A small image captioner, trained from scratch: encoder activation gelu, trained on made-up ball-and-stick molecule models.
Rows from block 7 of the image encoder of a small image captioner, named by matrix and row number. Rows with one number belong to one neuron. Each number is 128 + 32 x the weight over its row's rms, rounded and kept within 0 to 255. All counts start at 0.
After each neuron's rows are labels from the 100 images, of 14976, where the neuron reaches its highest value: "lies over" is the class under the peak. Only what is clearly more common there than usual is listed. The data: made-up ball-and-stick molecule models.
# fc1: MLP up (encoder.blocks.7.mlp.fc1.weight, 384x192), inputs 0-191
# fc2: MLP down (encoder.blocks.7.mlp.fc2.weight, 192x384, transposed), outputs 0-191

fc1.66 [110 152 173 198  94 161 136 147 194  93 181 186 104 101 165  83 193 137 151  85 117 111  86 123 122 149 101 136 191 158 114  87 142  82 188 142 130 123  84  95 109 126 141 129 112  68  66 134 103 135 100 191 129 177 160 116 133 120 171 117 130 103  95  94  91  97 149 181 142 128  82 112 123 115 166 150 143  82 123 123 114 121 116 119 146  70 203 163 133 156  92 121  89 126 136 126  93 111 134 111 168 146 128 121 151 155 129 165 183 130 132  71  98 117 115 128 153 143  79 122 110 139 118 119 131  57 145  90 196 122  66  95 128 131 101 158  94 131 109  56 129 140 136 132 173 122 145 168  92 100  93 153 204  90 175 145  78 151  93 141 106 110 109 126 118 155  78 118 146 165 139 140 136 106 178 101 157  76 125  82 107 133 218 115 149 145 175 158 157 131 118 112]
fc2.66 [ 89 133 162 140 119 110 109 118  84 164 114 107  96  84 158 146 121 136 137 148 114 111 145 185  47 110 128 155  61 161  99 134 106 176 162 150 122 127 167 107 113 151 104 158 111 101 133 158  99 145 171 173 109 146 191 152  93 164 131  83  96 178 121 149 146  99  69 114 142 127 123  92  80  98 132 160 133  89 148 119 170  41 141 162 138  81 101  87  94 109 168 124 109  95  93 118 126 131 141 144 119 164 141 151 150 186  54  83 182 140 108 152 134 166 102 193 134 126 131 131 161 168 187 127 219 134 166 140 131  87  87 168 144  60 101 153 118 182 167 164 128  99 130 121 110 144 117 121 135 147 149 168 113  88 147 120 121 134 143 132 127 167 103 132 133 140 151  98  59 149  69  92 159  82 109  64 135 174  91 174 101 135 185 172  99 135 116  80 142  82 111 119]
lies over: red ball

fc1.113 [167 137 112 173 118 146 137 157 133 175  72 133 121  55 129 142 111  87 148 108 114 135  95 129 143 110 110  80 176 127 124 107 137 130 109 151  25 188 138 158 127 176 128 116 143  98 205  91  92  36 101 156 109 137 156 100 174 142 140  42 137  37 114 127 151 159  88 131 145 109 160 188 162 103 138  98 113 159 152 127 118 127 170 139  76 184 142 144 128 121 129 120 171 102 102 137 195 105 145 133 156  66  98 105 167 142 147 176 111 111 145 130 168 146 126 157 121 129 108 117 108 144 129 147 198 120 123 107  90 117  79 175 133 119 117 148 115 149 144 158 127 152  93  84 138 106  86 209 133 146 129 155 165 105 151 128 128 166  91 145 120 143  95 144 172 120  50  90 117  94  93  78 158 118 155 125  91 134 117 151  85 144  96 174 190 148 129  82 109 145 128 149]
fc2.113 [174 136 132  90  97 132 122  98 141  71 171  91 111  87 111 107 206 158 179  75  99 146 125 160 165  76 155 159 125 155 113 147 122 156  68 150 182 192 152 149 128 172 103  57 166 138 120  56 123 117  95 144 123 136 117  75 110 145 181 102 126 114 135 165 133 184 176 115 108 216 144 142  98 151 143 119  95 139 137 159 149 111 170  94 188  91 147  77 137 130 126  89 131 164  65 114 116 156 128 170 143 169 147 100 142 157  78 145  80 107 112 169 129 158 122 112 115 148 158 123 133  34 132 125  98 140 106 109 106 138 139 110 139  50 111  98 134  83 153 115 127 123 166 159 128 108  46 109 115 116  88 159  95 162 130  84 140 132 126 168 151 105 154 138 133 127 197 143 142 101  97 140 189 154 132 163  65 124 120 137 165 119 109  87  60 112 114 118 134 124 112 136]
lies over: orange ball

fc1.339 [101 157 103 145 107 147 197 119 128 159  66 145  80  86 117 126 117 135 149 135 109  86 150 121  98 117 115 119  99  79 180 172 118 114 174 128 141 110  99 147 199 101 136 123 144 139  83 133 126 164  66  83 125 140 119  98 138 133 101  94 138 132 129 211 178  74 151 111 116 188 124 127 136 127 136 153 195 124 128 149 177  71 142 104 115 156 123 120 106  82 114 192  86 109 133 163 104 101 161  63 140 130  99 134 193 160 125 133 115 121 138 123 158  83 114 115 125 158 174 145  69 188  60 101  89 134 132  97  87 109 118 134  92 110 190 145  79 156 176 151 160 124  98 153 137 151 103 197  81 123 168 187 146 139 151 102  87  92 165 163 109 129 123 109 159  96 114 121 166 156 154 104  70 131 105 147 115 125 222 128 105 160  89 135 103  73 139 130 119 168 154 181]
fc2.339 [107 106 111  68 131 104 116 189 130 155 172 175 118  92 115 120 135 180 113 123  87 125 172 112 173 161 119 148  88 161 131 127  92 113 108 129 145 150 142 227 167 195 114 158 149 132  91  72 214 146 110 164  80 155 114  77 139 166 109 133 133 137  99 126 115 179 138  89  99  66 173  83 140 131  84 158 134 151 125 102 122  98  98  97 144 140 100 130  75 150 122 137 106 117 132 162 166  93 125 129 107 136 137 130 170 163 136  85 153 146 134  77 100 143  44 138 190 129 131 130 101 100 114 156 177 102  95  77  85 149  92 124 199 133  74 175 131  88  86 162 113 172 175 109 101 135 138 107  86 111  89  66  97 127 116  82 175 117 127 104 152 191  92 102 106 182 111 173 153 152 174 157 182 140 132 107 136 123 132 143 121 128  82 128 124 137 158 144  80 157 120 113]
lies over: orange ball

fc1.72 [162 147 103  90 120 118 172 114  90 137 114 109  73  70 178  76 108  71 139 162 134 174  91 153  98 148 116 154 196 156 131 118 158 118 132 163 116  48 132  97 179 101 162 134 143 136 140  91 136 104 114 156  88 160 173  93 143  82 150 153  90 176 149 166 143 118 146 119 147 159  67 106 122 122 161 102 159 114 129 102 127 158  95 143 139 172 111 174 126  85 190 103 138 176 142 107 151 181  87 158 125 152 110 127 113 159  97 144 106 142 192 109 118 119 172 117 107 191 141 163 164 133 115  87 125 144 146  85  85 149 165 157 121 114 110 122 145  58 134 136 138 125 111 122 115  86 143 133  88  79 134  86 171 130 111  92 151 124 115  78 120 136 126  82  36  84 147  99 130  45 113 162  74 154 136 140 153 197 137 178 226 128 142 144 100 126 119 119 151  99  96 154]
fc2.72 [129  98 108 147 103 123 118  76 115 112 125 126 104 103 118 163 192  96 119 102 100 145 102  68 157 157 113 120 154 145  74 139 122 173 155 165 150 104 154 111 150 102 139 133  65 121 123 138 173  97 101 122 172 126 118 126  96 160 110 160 110 143 111 130  49 136 166 114 193 117  99 121 112 179 191 116  97 158 155 169 121 118  81 175 117 101 160  82 186 140 107 117 110 170  96  81 130 186 146 153  97 141 165 153 187 108 159 100 145 144 114 120 139 101 114  65  98 112 133  89 131  30  94 143  98 120 163 132 124  46 122 124 134 149 125 120 189 145 134  66 151 154 159  91 126 114 111 142 172 158 171 154 188  86 149 145 180 120 136 172 165 106 121 121 124 112  85 124 111 109 153 143 153 102 149  73 176 119 119  96 140 166  71  53 173 196  89 121  80 171 135 123]
lies over: red ball

fc1.6 [135  89 130 119 155 167 112 122 216 141 121 134 106  93 123 135 101  92 130 131 118 145 120 122 109  97 102  88 153  56  90  94 127 150 170  88 145 164 115 111 148 110 186 184 141 155 170  94 125 122 164 135 157  81 147 163  27 124  51 115 150 122 228 110  85 140 189  96 155 166  89  94 102 107 100 159 138 116 148 102 100 152 121 146  72 151 171 103 122 164 101  53 113  95 157 105 155 159  70 153 115 123 132 132 134 158 118  84 182 149 161 142 156 132 118 158 104 163 175 139 170  73 124 165  73 120 100 129 123 106 108 172 132 144 158 122  82  92 125 161 151 119  92 148 127  93 108  75 121 107 116 108 148 143 105 127 121  99 107  76 112 158 122 156 105 128 200 123  91  94 117 147 127 109 203 119 160 132 166 202 141 108 120 134 126 170 134 144 107 146 185 166]
fc2.6 [139 135 155 160 170  80  90 152 116  69 179 117 109 122 110 171 117 151 135 203  85  88 124  96 106 100  84 217 191 108 130 110  83  87  88 128 128 160 120  91 183 111  74  75 137 103 124 139  76 174  98 164 101 170 170  94  89 126 125 146 145 163 116 167 117 180 100 135 142 132 138 146 141 130 147 174 126 169 107  88 105 143 105 152 159  93 142 113 158 168 111 212 114 130  76 129 124 172 160 162 108 153 159 138 113 117 136 164 116  89 129 160  58 138 111 113 148 146 139  86 159 156 125 122 158 189 122 163 109  95 125 120  91 139 129  73  87 165 137 143 136 162  98 102 111 120  79 151 158 150 191  86  96 122 169 135 151  94 186 172 164  94 136 111 147 111 145 108 128 133 203 107 154 132  56  73 150 139 111 105  74 122 120 114 126 105 136  92  87  84  94 156]
lies over: red ball

fc1.288 [ 97  98 148 176 136  45 148 115 118 158 124 105 105 162 116 151  98 148  97 125 154 135 150 181 114  98 155 131  79  95 138  84 136 215 180 107 155 115 172 121 122  87 155  54  86 129 102 177 116 166  84 136 140 129 148 148 148  90 138 114 135 179 110 124  82 141 158 144 134 132 103 147 101 171 102 115  91 171 186  82  65 116 129 145 114 158  90 105 145 183 101 135 160 137 109  98 134 158 159 124 129 101 177  83 153 152  98 160 173  26 202 110 117 132 119  99 119 128 108 141 126 126 172 139 104 156 177  91  64 116 169 132 126 140 146 146 106 171 136 153 134 126 150 122  70 111 139 125 104 151  86  68  44 126 127 100  94 117 183 134 136 141 107 115 119 133 138 152 127  82 154 152 161 132 106 119 127 106 110 161  76 193 121 168 133 185 105 161 206 110 157  98]
fc2.288 [154 124 116 105  87 112 164 111 115 175  97 165 145 107 165 165 134 115 113 149  78 162 124 124 147 203 117  47  86 100 131 108 176 129 150 138  73  72 134 141 134 141 152 120 174 154 103 157 154  88 111 138 185 151  80 141  72 142 170  76 115 149 133 128 162 116 114 123 172 138 143 204 111 169 137 128 112 123 174  77 162 112 118  99  75 141 111 145 169  54 150 158 110 163 161 129 164  98 187 108 108 125 101 207 130 165 141 164  90  78 111 104 172 104 128  99 160 106 167  96 108 105 126 116 181 175 131 121  90  97  81 125 118  73 144 115 139 156 141 218 104 149 145 175 101 183 136 131 119 160  85 114 131 130 109 157  58 116  88 144  98 156 138 116 116  95 151  58 148 185  80 121 103 120 110 169 127 117 156 116  95 144 102 139 121  74  95 118 151 149 144  88]
lies over: orange ball

fc1.234 [ 92  73 154 105  87  81 126 107 124 181  97 125 126 102 159 116  93  87 137 160 134 185  69  95 134 126 131  96 131 143  72 139 102 141 104  53  53 155 129  98 160 106  86 110 164  97 150  93  98 112 140 114  95 127 124  78 134 159 115 117 150 137 204 109 116 135 110 153 179  74  91 155 145 138 157 122 103 148 169  65 148 101 129 160 139 134 103 117 135 137 115 102 140 132 148 142 151 182 107 125 152 162 114 157 128 167 159 156 173 166 111 204 154 155 173 148 154 118 170 156  93  97 137 153 124 117 118 137  71 112  84 107  92 191  81  90  97 139 149 110 131 122  62 123 143 180 190  99 159 163 138  93 165 156 186 114 132  91 127  90 113 158 136 126 194  94 180  68  77  85 107 178  80 107 152 141 184 136 116 174 169 163 103 157  96 159 147  89 141 139 126 133]
fc2.234 [195 180 117 126 175 161 129 106 123 105 208 146 161 116 142 102 157 142 162 118 164 110  80 123 116 193 110 129 235 137 135 136 119 153 154 157 132 181  99  80 126 131 148  89 159 122 160 133 167 114 116 160 209 160 161 118 111  79 120 149 125 121  47  98 122 146 183  97 115 174 135 114 133 142 162 157 114  97 117 129 111 164 117  99  98 110 118 186 221 106 157 128 119 140  92 163 128 117 118 192 109 171 189 176  99 145 157 109 129 124 108  77  75 109 143 106 135 156 124 161 137 108 148  94 112 129 101  79 122  83 162  95 112  99  94 146 113 149 146  92 148  81 141 168  96 114  97  84 116 117  97  99 113 152 117  77 111 103 168 117 107 179 125 147  87  96 110 143 131 105 140  90 133 132  83 122  85 143 136 106 167 140 127 121 153  75 130 139  31  74  85  96]
lies over: red ball

fc1.321 [113 110 162  86 123 127 123  87 116 160 141  80 148 100 177 150  68  82 132 111 125 130  90 149  60 133  96 167  96 121 114 104 147 165 159 145 107 101 116 117 125 118 145 115 125  69 169 111 124 124 140 118 158 136 118  92 108 107 165 143 122 162 140 109 109 193 228 116 135 113 161 165 107 168 184 134 133  97 112 131  55 174 120  76 207 198 129  75 185 185 101 125 120 143 133  91 171 143  85 149 108 118  73 107  93 167 152 132  96 138 131 104 103 132 113 150 148 118 114 122 106 127 158 111 169  89  53 135 144  99 140  99 133 157 123  98 130  96 145 125 139 139  84 152 147  85 209 101 141 132 102 172 138  76 174 154 162 194 120  61 161 133 153 158 113  95 123 192 166 113 128  73 121 128 152 106 148 161 108 121 131 154 169 106 199 175 147 157 108 105  80 111]
fc2.321 [137 149 117 112 155 186 134 147 106 105 105 112 179 138 126 154 104 168 164 123 135 115 134 108 172  78 137 123 109 113  65 124  96 132 169 172 154 157 133 129 137 169 144 100 137  83  72 141 125 142 116 171 140 121 141 103 138  68  62 116 184 131  93  42 160 163 131 166 157 119 144 143 125  73 120 187 121 136 151 103 146 124 106 186 126 111 120 137 170 137 138 105 143 119 131 131 118 138 128 118 149 115 119 134 113 138 134 100 171 191 181 113 153 185 134 134 107 147 104 132 136 135  96 109 145 131 167 116 121 167  88 121  95  98 106 155   1 139 122 147 162 141 170 121  76 187 133 139 163 106 142  85 150  93 114  59  89 143  96 155 147 167  64  58 151 114 179  95 142 207 124 184  98 175  73 119 162 131 119 118 145 124  98 124 100 104  50  98  81 150  76 159]
lies over: red ball